config.toml
dataset = "histories of elementary cellular automata, time running down"
horizontal_flip = true
translate = 0.12
patch_size = [8, 8]
batch_size = 128
adamw_weight_decay_other_params = 0
Rows from block 9 of a small self-supervised image encoder, named by matrix and row number. Rows with one number belong to one neuron. Each number is 500 + 50 x the weight over its row's rms, rounded and kept within 0 to 999. All counts start at 0. Numbers have three digits each.
After each neuron's rows are labels from the 100 images, of 14976, where the neuron reaches its highest value: "responds to" is what is common among them. Only what is clearly more common there than usual is listed. The data: histories of elementary cellular automata, time running down. In brackets: how many of the 100.
# fc1: MLP up (model.blocks.9.mlp.fc1.weight, 1152x384), inputs 128-191
# fc2: MLP down (model.blocks.9.mlp.fc2.weight, 384x1152, transposed), outputs 128-191

fc1.755:545496536486532545437450483537531527527496550553462489591518530479529476596515578473533474493503472445580571470462467611624487476519487465529477506457440516467537425486516464567562396364543453
fc2.755:506458536344514478481507474430567486458463552444533506537550621532468532476511508498481553511506468623404478509503515474503433607435492565533515456486528522505420538566521572575495503593480493
responds to: 011 turns on (100); 111 turns on (99); 110 turns on (99)

fc1.227:575523536494528516444447506533483444551509567486462473557553499517553418596486600533457433509457448518550544514471442612689487522489505493526471519500367526481493449542506480535536489396579487
fc2.227:490445502316481509517493475494609411487422522456568525507543625506479523483516542487464558489514441558421439445519526497508441558477505569529516475496568541495483479560518541510493510614466492
responds to: 111 turns on (99); 110 turns on (99); 011 turns on (79)

fc1.466:489501517492540492443443491543528465577521501543486486548582520495503438543510594493505421475479487479565573499469464633585459539466453508501521507462440485490460446436524485548554459372555443
fc2.466:517460536358501503519507488413579471472452532415556535543507616507471535473513507451484561510500433613389451494505524454560476566437492560530498460485551541487461524560524535588536495597480480
responds to: large cells (75)

fc1.723:549565498478383462569463486492495565529514507462520478585561588517563429403460521503497480490502524402570531475583438575469497559394433539519560502504479593451570373490494522485436453408514537
fc2.723:470516487449522484476531493473562435490475507475465581553481533450490466503528506464527543499472436551537494432512587452567438527485562527465516443460520380502445513480595515511531518641496488
responds to: 010 turns on (98)

fc1.681:537548487499502488556500498511493460503484557486541497447556328478484638636469460446469402520554536457472461527517519510574479498558568542503471516476456497516531543342486550576464544475511602
fc2.681:547451453570539512460499512451476524527542475480446567481471692591530350486544541489495423482503504455514603553555454517515501516553408538449524502476475527458544453495541521415529448526515439
responds to: 010 turns on (85)

fc1.27:494503472568520498530504452505444538540515660630523526560489450571464523497454449503504523549570550464603508456419468455664455515438533434571522481524524606470517617446528538451559543466413513
fc2.27:520569514435520586435483442487524471568546395436550457414501522486474464505509521512535495539465518413511484552506534508434511489481459381446478489473509436562483354504537463578516492540627521
responds to: large cells (98)

fc1.598:546534514508553544448453468536528447598497510545470472522524493560548441607502626453547448462496483435590594484489451622607482511454482514520501543456451497472526457495539475547531425368519434
fc2.598:527466537374523492497490495418584490467461536422572520535513620506445543467513533473477554546503437631399461486540529465533425577430492552510493478480540518478419562538518543565506501608489477
responds to: 011 turns on (95); 111 turns on (94); 110 turns on (94)

fc1.460:465488513602418455358525548510483524533492469572505591434477474487518485476480529511474438480519493484549467518440449501556507491550460463530468533579506531527443518449531540502489458418473589
fc2.460:566578428472524576666480523525524482540528440433450426515544498452515521588499445413513507492515514499509585426508466632402471478484527478452512490475399506494565466525471460482571480481550517
responds to: 010 turns on (90)

fc1.445:384489435538529477541486560515509408568495437482470495532501517594449403515468469489568504534486530518551510497544470483441515510616472500515576483483434540559600445466534436527568492467505556
fc2.445:492522458509460530447517521480440506397545489578529456415448436461502556504470482549507460478478482473507506436544492447575508488412570453479508443485665546426409477485491536540420430544556525
responds to: 010 turns on (95); large cells (89); 011 turns on (86)

fc1.55:461508439435523526421454566508530448479507558529541503584497492525490516528460494452464485496465461509476535490499529459621511527518412650541467486466522586485614455459496483508464530467509464
fc2.55:565525522598449490577585480464502515530561501567454539471424479577484484585469520485496480482495468375527500456418509530467456462516559488491536450521532421594436461455460523473565513479466489
responds to: 111 turns on (94); large cells (85); 000 turns on (79)

fc1.446:528474520501486478506475465517512518458522579465451527625515433556525523492440499513506560522474453397583586508446464564647491497570449427479515492457387511533485404530496464459533385445539492
fc2.446:524466476377528499521476501450583470469429546448563519519562561488536526499561482457466538475498448628371438481488464504484474563435440525521518450489573525484419509576489588586492525569513511
responds to: 110 turns on (87); large cells (82); 011 turns on (82); 111 turns on (78)

fc1.73:461454495516449508565535533493571383516507468627473470546480523690519560582439460489481487478454480492597501463420613503510541499488492502528483487473514520479555425484520458425394541425538411
fc2.73:434572508519530514521518480518490519486486497526545541465433331384542388536555620473567492449553495490545520541398494425511406503569468419505496497515508528493541438554432538533547510562536567
responds to: 001 turns on (75)

fc1.278:533484520501511518465437494540529528551506572517481479558528557501518460545503568497525469477484465430520547448495474624606495487528453462539485494405438523488630410509506476549546377426491446
fc2.278:526460519362525510490522463430550501460458535437548515553544590513433526476514527490499546522501470631417487502501515489504439610446476546527516445485547523477410549541494586559511524611497461
responds to: 111 turns on (100); 110 turns on (100); 011 turns on (100)

fc1.329:567546530539476517439463491544531513570526499509473473553478559555518456598442590449524490470479474412519545451471505580592492508489464482542480501400441526504619402569521480540535429339547484
fc2.329:527440524360538492514535485408560498444478575452561524537566600494423520499510544504481539528482461636449499503535518484527423585431499583507511417482525485504353566543499572563511519638506481
responds to: 011 turns on (99); 110 turns on (97); 111 turns on (96)

fc1.112:486569559589516599403493447517416393504528427587469472467475416485480544601451498477502514517586507517519516503449434502598485511550530510533470523511473420479667463410447465521474518483548572
fc2.112:511477399545508470532540529531509591516455571527498428428398542571447449569463480503496422498466569463530457570433544456458489493539594453479531455536503483517441508493563540521551439442482444
responds to: 000 turns on (96)

fc1.490:540487493526508520481431486546527532550512529463483514549561500462544491519476536545499456480494508445518559478511462615621489487517420465518521511414451516521545402461504481537539438394479462
fc2.490:539451541359535510523516453445575484479463549436542540552514605526452514454516526491459538531494448635415480502495519465553458602444467524495496455486548519471406541568494590601532522616489456
responds to: 010 turns on (76)

fc1.469:376526421450523520468501560524476430557461513595460486486489449544542450480456384442513476447564537515687498493437461456504448479519575511486505524535547503522485426467479495527441478483620593
fc2.469:524471470502517487416359473469481503463508506558468512490502561522469550484559581488541552480433530530445461445571607537472512481473515512483462535487498528348617542422466466455415496406550563
responds to: 001 turns on (78)

fc1.371:439535492486531459477533462529455382475513469581427509450558525353525425409530495543482544481470502505544488497598512467546508490538547421486476563575447481553511469359531548523532573436467573
fc2.371:535555447440523521461447535439460546506520471507555509487491452536426527548468493478539562487582515442542492480510519564599474503469495471571546477482574494505676443406490368499491434483535480
responds to: 110 turns on (98); 011 turns on (98); 111 turns on (94)

fc1.751:552522457598574504502556435508535448441448418506452458502545436475485512559430451425524506493530555521457571486499505493477530485445588544456507530440571557511620523542573587592538573439599474
fc2.751:472385653427514465494517411492555500543549510560496483497431555535453492424466464466500481469446464472468463498523510473526437522571409531535515439571529441587415542394464462411444463534501504
responds to: 101 turns on (95); 100 turns on (81); 001 turns on (78)

fc1.203:553522534511452503470422486547542554546494556545492483568482507535513460598431588503534454471492459433507568446478498572620483524487463543540469497430454530489605416567479459514528402367559485
fc2.203:504429508358516510480537480412545459484481595436529526550581606477456532490512526485464538525465469611426490504508516496536441615462536562527521435498482486487398564552501573564531525604490489
responds to: 011 turns on (100); 111 turns on (99); 110 turns on (99)

fc1.731:452465458560398469487537423509450501480585543589453509502530350505496569511509458489485535471467525484592461427448565481569504537566500474490518496481565567438543494446511478464484500430525602
fc2.731:531527425567464579505450483532494428485541422470504496402474522558534502563541451499523418480544540482443595533542479566413492504488464375428500492523420535510459434535421569442461452531512474
responds to: 111 turns on (87); 101 turns on (79)

fc1.573:492552543515463534434551478510478366532511506539515494479553507460489441548448494522530430475560477493514460513426514445627526465530625570489505534542487588527569513379541481518521487430559547
fc2.573:536532433563515479508473642527489603524538469497492469528394453509512523448416462478558438528452540463597523513499544447436456458464503496517516486457480450513519474611446433510458502459474527
responds to: 100 turns on (89); 001 turns on (86)

fc1.48:404478558518440463468478534487451459522506538498543562547473491599486412486422445459511468485547543484555511477505570483500533458519461479511456503515509559461529493352497495498461527479414510
fc2.48:540587350601492521599527492503475545457543445487517499437475425445515629583435504485469496421459523461500465543459509539545525555534509422464479461425443489515543372533388513408465493448503470
responds to: 010 turns on (79)

fc1.686:552549523490448534473532490497455455456506458544449498403560402466484528484430558440488471511543510472554522545426469503564511528584508541492520586513521473493436549432564466516554492447483624
fc2.686:558446453518506513522496536532465555511435614488467507564486572536518489456552376494466439477491543504380546461560471563481478520516528519434530533529449483528554538514492489441474470422554523
responds to: 010 turns on (82)

fc1.580:549513503511443528466455471539478595510520565468483469622509504471512410523472584523548493492493458425507546480441462558668534484520510425534467479493421488511567479461471520479558455374448491
fc2.580:518425498363524504516526454475541509488438507490519488567590566500446523488520494536451542467488482607447525475504532472535490611520495601553520475420508579476432519564519535574522485592512499
responds to: large cells (82)

fc1.91:391548572546526481455503475482466492498531524444487466441604511504543467526508432459484425508581460452454530521582520438607520520521437557469478562502488437419413459441560496530614497465437577
fc2.91:585411532465542591481553488492578559514537554479470503498353515391414392510428480488548466582485527449559468538479462617398430500525492532466513519552611515495557544560494496449544451460551455
responds to: 010 turns on (92); large cells (88)

fc1.389:501579475505456530551520505483505536481481462656447459522559489445548562629422481467382550518490537516430425418435483519555480583534506553494558464412476483392435467571505468451512512367652596
fc2.389:523449516562511516384491547474456528466419689526499545526458518413516421448580451374560436471433487391558607525531494611428508525452458525468519575597489423492525532498551442483531552506531496
responds to: 101 turns on (80)

fc1.592:543501510488553528484489495549513463566493534544481475569539473530556501575492630486503453459530489434578568496459462641611483535477475485513487525463433504457494423477546470548558414378557408
fc2.592:521471519388513496498516485417582481444450528403567518514524595519476519465516521470473563520488421609401475488548535434548428579435508565521511478497529520469428525566488541566502519599446501
responds to: 110 turns on (100); 011 turns on (100); 111 turns on (99)

fc1.80:495481510495494438491486407493462453479515620494437472546476476599534519553465425577455524543464531455512581485540449569501443497514441433527485458401445433532471424549565482524488404431533489
fc2.80:541514508416498494521532451466576517436495474482568477505493585435507525480536432452479565479455448595328435497430442482524499572518509482494517486513520576473503490520487600592522555515511526
responds to: 010 turns on (99); large cells (70)

fc1.11:494524495520482507475448447529524564559500535495480472611493512470535442490459599506517496472500493434540569462508469615590512491530404448507509490449448516500607431502508479497530387338510467
fc2.11:539431505337515509471502488431576478457471570458529521593574601523413520452513472484469555493496454636436459484478525472527462637438510552530512406481539522451436537547489547587560548612477496
responds to: large cells (89)

fc1.533:507522501515488536454448492527543531536503530486478455562512554521544444505515567484540489478488465448532550452509459628625512491526435492541506499427428509486590429516505473553547391396516494
fc2.533:544432506321533499491524482433549489482466549460550538601540594496421528476501490493453530514490480600407489493502531485487430616451487542532526434501545528486412546504509584550547534582484475
responds to: 111 turns on (94); 110 turns on (82)

fc1.169:449512475538427519495470478551541500546461495471437514586549542522514488530443591496455454433493516441563576505478459593572541511559420501504480491434382529493580414535438477501512495371516425
fc2.169:577430506354542498514504482474565453488465594458551537574538554470457530477553526495480582454475417626431501444496508447569469575436490556524513444453562534482421523578427563566553491631462482
responds to: large cells (66)

fc1.518:566536492533494517664482479496483490472489433596440454473518418549515536562437365491498457513459549409566544532408502468528514517499642483459530537499502495555472555522520546500450415364566499
fc2.518:455502454629515544460545457536452480543574536556505575497496460428540445453575472465528578502465435510444536503566484536503555493536407435545528473529559545441523399530557472559480543452477463
responds to: 001 turns on (90); 100 turns on (89); large cells (86)

fc1.60:534500508506480537465447467544542515535511527476485478556496541479529457505483557467508488458477476422546578464461479631602520496549464454516480508412405534495573424471503445565573368397519474
fc2.60:524450540352512487490529477454556506465453555458532504537582594493440525491488508509488556523493475650388475467524516462526438610447503575529488452490557508473441532561487595562515516606494450
responds to: 011 turns on (95); 110 turns on (94); 111 turns on (87)

fc1.44:507537506512469514461437460542553535550505560496467469581498499574549463564450587470511476485499456406530566474475488584583492517513461516542501495462414527507589395518480480523545386361526427
fc2.44:521457505353518491499531464416555485475492569436528533556553619469441510466503523501480540508500459643424466499526527470530423603437513548498512431462534504487389543552523566558513544625519492
responds to: 011 turns on (99); 110 turns on (98); 111 turns on (97)

fc1.315:502508501488505534437427468533529549534516549510502468583514528527555479546496582498541475480512481429549556476511492602626503492529467465538488504462401515490568447485509454562559355401535449
fc2.315:531453529353522500480514455440561478479464552453534526550554596493429511475519514498477551506508453633396485482499497468498420601452474553523528445481541530467441523543517596559511520593470472
responds to: 111 turns on (80)

fc1.683:489477504479533491538387511493533564478574491587526465511400469568508552597429469459498504542510530444487581489397564484504480510555490585446507473501491584564630452472495515468492561400528484
fc2.683:466512504603471537397532428507541508550569513504418530569550546440551482608490557494554493510534502488655484537500474483536489477522531444523481461503394448465448450421469541548473466537518492
responds to: 001 turns on (78)

fc1.732:476511629442473500540514464508463413553470474443540509489566600472439486495492429446535369540546418514395436547573464501579549544518530512552501472496497414495522493560493540517551435410420584
fc2.732:541516486459644541489503528493523520507540562450463541516508471519455483487352468514516628515508499503625429545493484430551446524542510503467478505499601495485468553429583375537585480434490422
responds to: 000 turns on (83); large cells (68)

fc1.365:410502556547551479608487500495500476564510500546514494501578416610529431546499418506511426579511548506542518501470484517529518457429632423521492529494543486481522542386505477501486464431472546
fc2.365:608530432618424599524551471491470514533488540460482549475351474456547547555470539466515538479502468504444556514494444487431466551479445396477473565489497591515530495584526512441435483492490522
responds to: 110 turns on (93); 011 turns on (92); 111 turns on (78); sparse start (65)

fc1.578:405486518495443552492511472536438417461537440512493499428549543465480500510504456459487487475562496527416527438512516471609542489583515583517483545493597577535612463442527469568528495378534580
fc2.578:568478510513601405499583480446565535460490484501505454505393476539465454461484532545549504480548524506599474571465509466537492479470480493480526450493522444454507509484500478443451564515512478
responds to: large cells (94); 111 turns on (79); 000 turns on (76)

fc1.748:541513505510506516467437464536504536539497556522491486566492545530539446570525570489543457446491470421550580462474463613637506501500465472548477499444427529491597429500509483536529390383522468
fc2.748:527433541354531488492511465426552496456471554455535503575565608499426530455519503500467540518498481631408495491528538483494427619438499532518521456481520522483416556539504586568522510593488479
responds to: 111 turns on (94); 110 turns on (81)

fc1.535:460501517524458484399463492541517535521513565515467477597536546513551426549458547498511486488526463454565543469482445591630490472512407482540507487454443516487575422479524480537560402359518451
fc2.535:535442505330534483467512528439582464462477541433514512601549619518437534462494473507479529516510497617399507462505541468510472610436511524510510446473552553498419510551496570563543504590494499
responds to: 110 turns on (80); 011 turns on (77); large cells (67)

fc1.543:479583446509512498529476492520534409496511483503451497525516530538528601539517475375416535460515504519594453473538501430583513545518572533479479525517513498494559455521493504469551525528537524
fc2.543:540443528385486417454518532491487455465512524620484421455537485591409425524525543566590475356493512496446475460590496610557472467517488508502460463567476494505481483438509454431454436476577555
responds to: 111 turns on (99)

fc1.393:455521544554441468560490526496518364545536554521447493477551432621499364542415487551469388449514535459597444509560575486534485477578544547502532504542481486468541517422515484509438495492437540
fc2.393:447442420479512510388494493546520613500452509602587536456397467451455545431572614495527499604538565511498520458456479483464537469516392478445406473417467492468563472571524582410502530498566447
responds to: 100 turns on (82)

fc1.467:534498516481520505446452478547512493552512526505481479560525514501535445560512561502533465455489482459569577465493504619623493514491454505520518528437432504489546419473531466563551390404490466
fc2.467:540465503359518485507504480419569499463461569444557541556542602508442557452515521493477542522522466601406477491518510469525428597441462542529513443485530542451431570555491575543538511598477471
responds to: 110 turns on (99); 011 turns on (99); 111 turns on (98)

fc1.378:599512543479521552448435455528517513603484515534476500541520503513531451604501600483531460487486513456539567486459477598559486480459475500569504522434466517483463440507548486575541394387528472
fc2.378:516455530373549510508518461423586489475461574429540513540554609499430525464497536471477569544513446609408484498534535460520417601440484563495493511480511520481441536536516553593512498626470467
responds to: 011 turns on (95); 110 turns on (94); 111 turns on (91)

fc1.745:499575520603399530556432502539465428527465489548492467464447485558545528571498475404528408421475502468521469502483489483587520495536491537490475528505641435498617428481475538494633452410441640
fc2.745:528445428364506502584588523489545412515521509559498532519616436560465471466419491508482545521535545515487505446597524598501496520487536541456540536568476501576464674451456452429545496439529489
responds to: 111 turns on (98); 101 turns on (79)

fc1.200:555463583495487521467464470564471553534464523509476496568493505469513504553498565491508462489517480454515589490482460598592464500521506454540494464397409468479514448520508473503565422405484484
fc2.200:532469548365523490496534468443573493452467540435544522518550614505461516502516560502489549546511417641395415514510488454533472571438500545537518488504529529495404518574492579566513489583467462
responds to: 011 turns on (100); 111 turns on (98); 110 turns on (98)

fc1.672:542524436552477508529518483515489513596466445600442529437570466437521482411491480494511506574512486460519480489484526521580486479573554432531485475517526484490462496498486528561446501487475493
fc2.672:521482571501521555493490431443450571404560560496486485542416479449491507519511461468519454500456541424497558544445467499423529483486473531494503509507495453515600502524569413568569516457552456
responds to: 110 turns on (95); 011 turns on (93); 111 turns on (83)

fc1.761:539485517485514521428442476516518526507484552520488493578540530507525486581520588484497483473529450419525557488470472607596496458524480511539506501429424496508582446490511450550562397411499453
fc2.761:526447556349522489483517473442582518470461554434543513559557635511461505478524510502487517506510492624419489472483500465495431592433500547514489479486517531483413548554502580556498505600494471
responds to: 111 turns on (100); 110 turns on (100); 011 turns on (100)

fc1.79:427599475517452504538477531546480395487430448667499485490485401571497547526501452531458407487498562479535517511419511490543500514442556534504483539537531515504656507422476600450461402416584532
fc2.79:550460440644532490509524469430419496549480534474498520407599500506612495503500409442539520475469556465407487547558404575468535536570512447502546537540487501540544485535494427484498470375552549
responds to: 101 turns on (77)

fc1.547:516559544549474570486524489508480439453538390487522469439570424479468476570475439443550505430490437505448503482448518509607567525554645592556521514461484497451606495474509485539529505390528641
fc2.547:541405475555497481575541568506454443479557598579389497533439494561474487500445434501509442477503548464446511508469490533416478489510462610518436512562585463510528631513516523401550416409464460
responds to: large cells (90); 111 turns on (85)

fc1.471:537475519550492531464435478506534551531509558509470502589524521531525435544524552465529511465503448413499520480460501554629487458548476477554469510395462489506618424528484469537602437414534472
fc2.471:507419540301529465458519483466579478469450542410526493581554612522442538489493480542489524529494499641433482479509510509493439596460498542531502446500542535483414546568506578569469520552481475
responds to: 111 turns on (100); 110 turns on (100); 011 turns on (100)

fc1.685:384474447566433509603496550491510456521525429612514444508395394593516507425407398567606458502523550515580545492509518402483559464556587442520500548545512506522594450434531485534547455489518438
fc2.685:502550459509484476506521493545458469467550376558551523514555371452546558527498491526509493454478527466450531399474521506429578528537445516508531459492539536496500493508523533491502514482421510
responds to: 001 turns on (88); 100 turns on (86)

fc1.714:462483596462522490444495516521520455496553546475550482464465480483483427479530491416543471506493444494500517504502556557522485405448459462519493507488551602550570455419522474517506468465508583
fc2.714:496551430583482589595541444465511554501556507504472542507520449544489535510411526491541512434569527482546493447425511457500441567541509543473492518565495433504507517466407503475473503580426490
responds to: 111 turns on (93); 110 turns on (87); 011 turns on (82)

fc1.292:512536569501485471485447458524500516522530543529456476588530472482497476536442580526467488502495482482583563451516461562542471440543447476502497515464455570492569392530520505551582428372499454
fc2.292:482471527372510485519570482439583511459458543420557496541527608528500526468495497494463516498491468560426447484472514499551490603447536590541520417476519530471407496556457567558465530616520513
responds to: 011 turns on (99); 111 turns on (98); 110 turns on (98)

fc1.244:576507525495496532456449459546509491529494547512455500552513506491558446563498570497513475484507487433540558459477502587634484505525471463539471512449423549476565413502494474549544397347528447
fc2.244:496446530379515501510500460439571498462471569440569506504570575504435558474491527496474566501493455642410465501518485448522445587444494566537524453480543510479430551572494582567512484617493477
responds to: 111 turns on (100); 011 turns on (94); 110 turns on (93)

fc1.524:395510407505501552534485536462544421532555466529468467443538401446556472460505434442503497466435528484502518506453559509506509468478557493449541523510567555497500410448484467505488519459571397
fc2.524:538570559513470474469479496527493505502539587518529476526388508521554515530475548517573479465492503535532458483468550480475459421504521595489503488479521497536619583487444468498461502494427585
responds to: 001 turns on (81)

fc1.594:447461498456522470524539565505445512450497532511509523491526451487483489411485377449484568543462576487490497444459498536537499489407498434475546559503488496462373585520542460394511450483510507
fc2.594:470564501587505550429464441493497412537498489465490535477465536505594531585554544492578511521500468477436475575510487532477566464520497553506551461521555491485603344448540517524474550564538498
responds to: large cells (89); 010 turns on (82)

fc1.261:528509526475533538438447464527534512556507531530450487565528526509547483552487573486526465479492502424543559475503470625627496504508473453521485525434420506500578424480507450574559368377499443
fc2.261:551449517357519485492536479434568497470459571441552498555564616486440522475513517489477547527518462633394481492507524486519432597447490542522500463485519535477425535559488580537529523606485456
responds to: 110 turns on (97); 011 turns on (97); 111 turns on (96)

fc1.130:554515527511534545438445462538519461549492507554485480543524514501562471552515610466545462453503482440565580472518470622610480509490467485542506518417442508457549441495504478551567380362508447
fc2.130:528449512349503475484507487426561500475461562437554508542542605500443527478494499488455568534504447625412471506513501451541440598428512558537495454486525530494425540549510579581520510602480472
responds to: 011 turns on (99); 110 turns on (97); 111 turns on (95)

fc1.366:477526460587418494544492507488461485479485486575501495459518423470508505508500459508475526421470599459565530528468463534443573481563473571491493510576410510507503506436452520511409506419505479
fc2.366:502558488555498552531519524508492520513520412476412558510487506485588536557517469505465381555510534376485568448506449576565472533496594444456570452397480493447575457537430493456505519430523465
responds to: 010 turns on (78)

fc1.215:463539569514409462513542590548423507438518527587534455476596446596516507553470406454530532466542520464476437437474511513524520469499622571491494515518480547422495402440526433542438512384494421
fc2.215:459528430644515480514546490425480525478551501430429545516386467431602517498506526444509440498423537395467558562497526473504486532467566502428523405475583387556561531532478502519516518564560493
responds to: 010 turns on (88); 011 turns on (87); large cells (65)

fc1.96:441543532429463465549484588487506429482460512535497509468468553454461500515388462463491524506530494550482499423511541530506487444452524498475480578512566463537450515510525524498475578360458509
fc2.96:540530521501475465478547561537529588471489519537491466551450444507568538558507564479518478477521532445517448628508503498528504555481568484547527460465436441497604393454454374496450518475572528
responds to: 011 turns on (84); 110 turns on (79)

fc1.76:491531525531493484456457478540494521514527504515479460618506519496534452550495626528524507503499409464574560468515460582561481497517443539512520449451428502510569422482490447506548403326523462
fc2.76:488441528347497459466514495430586495448466566447541516562557626532477487483508464506470529493514492590414465494486539495518462601443587561555484420499550541472439535547511567602495499607458504
responds to: 110 turns on (100); 011 turns on (100); 111 turns on (99)

fc1.650:509498496475498482508472451554569495560529543443459501579531487518535463431448554458518541454489468402558558463531475591604516524481404500527497536458433558456556363528513527470563363409536501
fc2.650:541467484350521514493486495415577482476472562455528505558574581479454530469531506489472539516491479670410432473464546461504435584456504516470551408496562490487459542524503554566518533631508488
responds to: large cells (99)

fc1.486:499473488525434544535484499513505490487510488519500506396458411458533517493471484429560525474519483505552546457445499437451550470469396497501493538549570542518428483486516509451539556584549632
fc2.486:457558462504371488536449525474481474505522432480511490432523487588498506496533486493477458505495534425465628438564498555443482491496550565423528512514398492575552524483463603466449497504420468
responds to: large cells (98); 001 turns on (83); 111 turns on (78)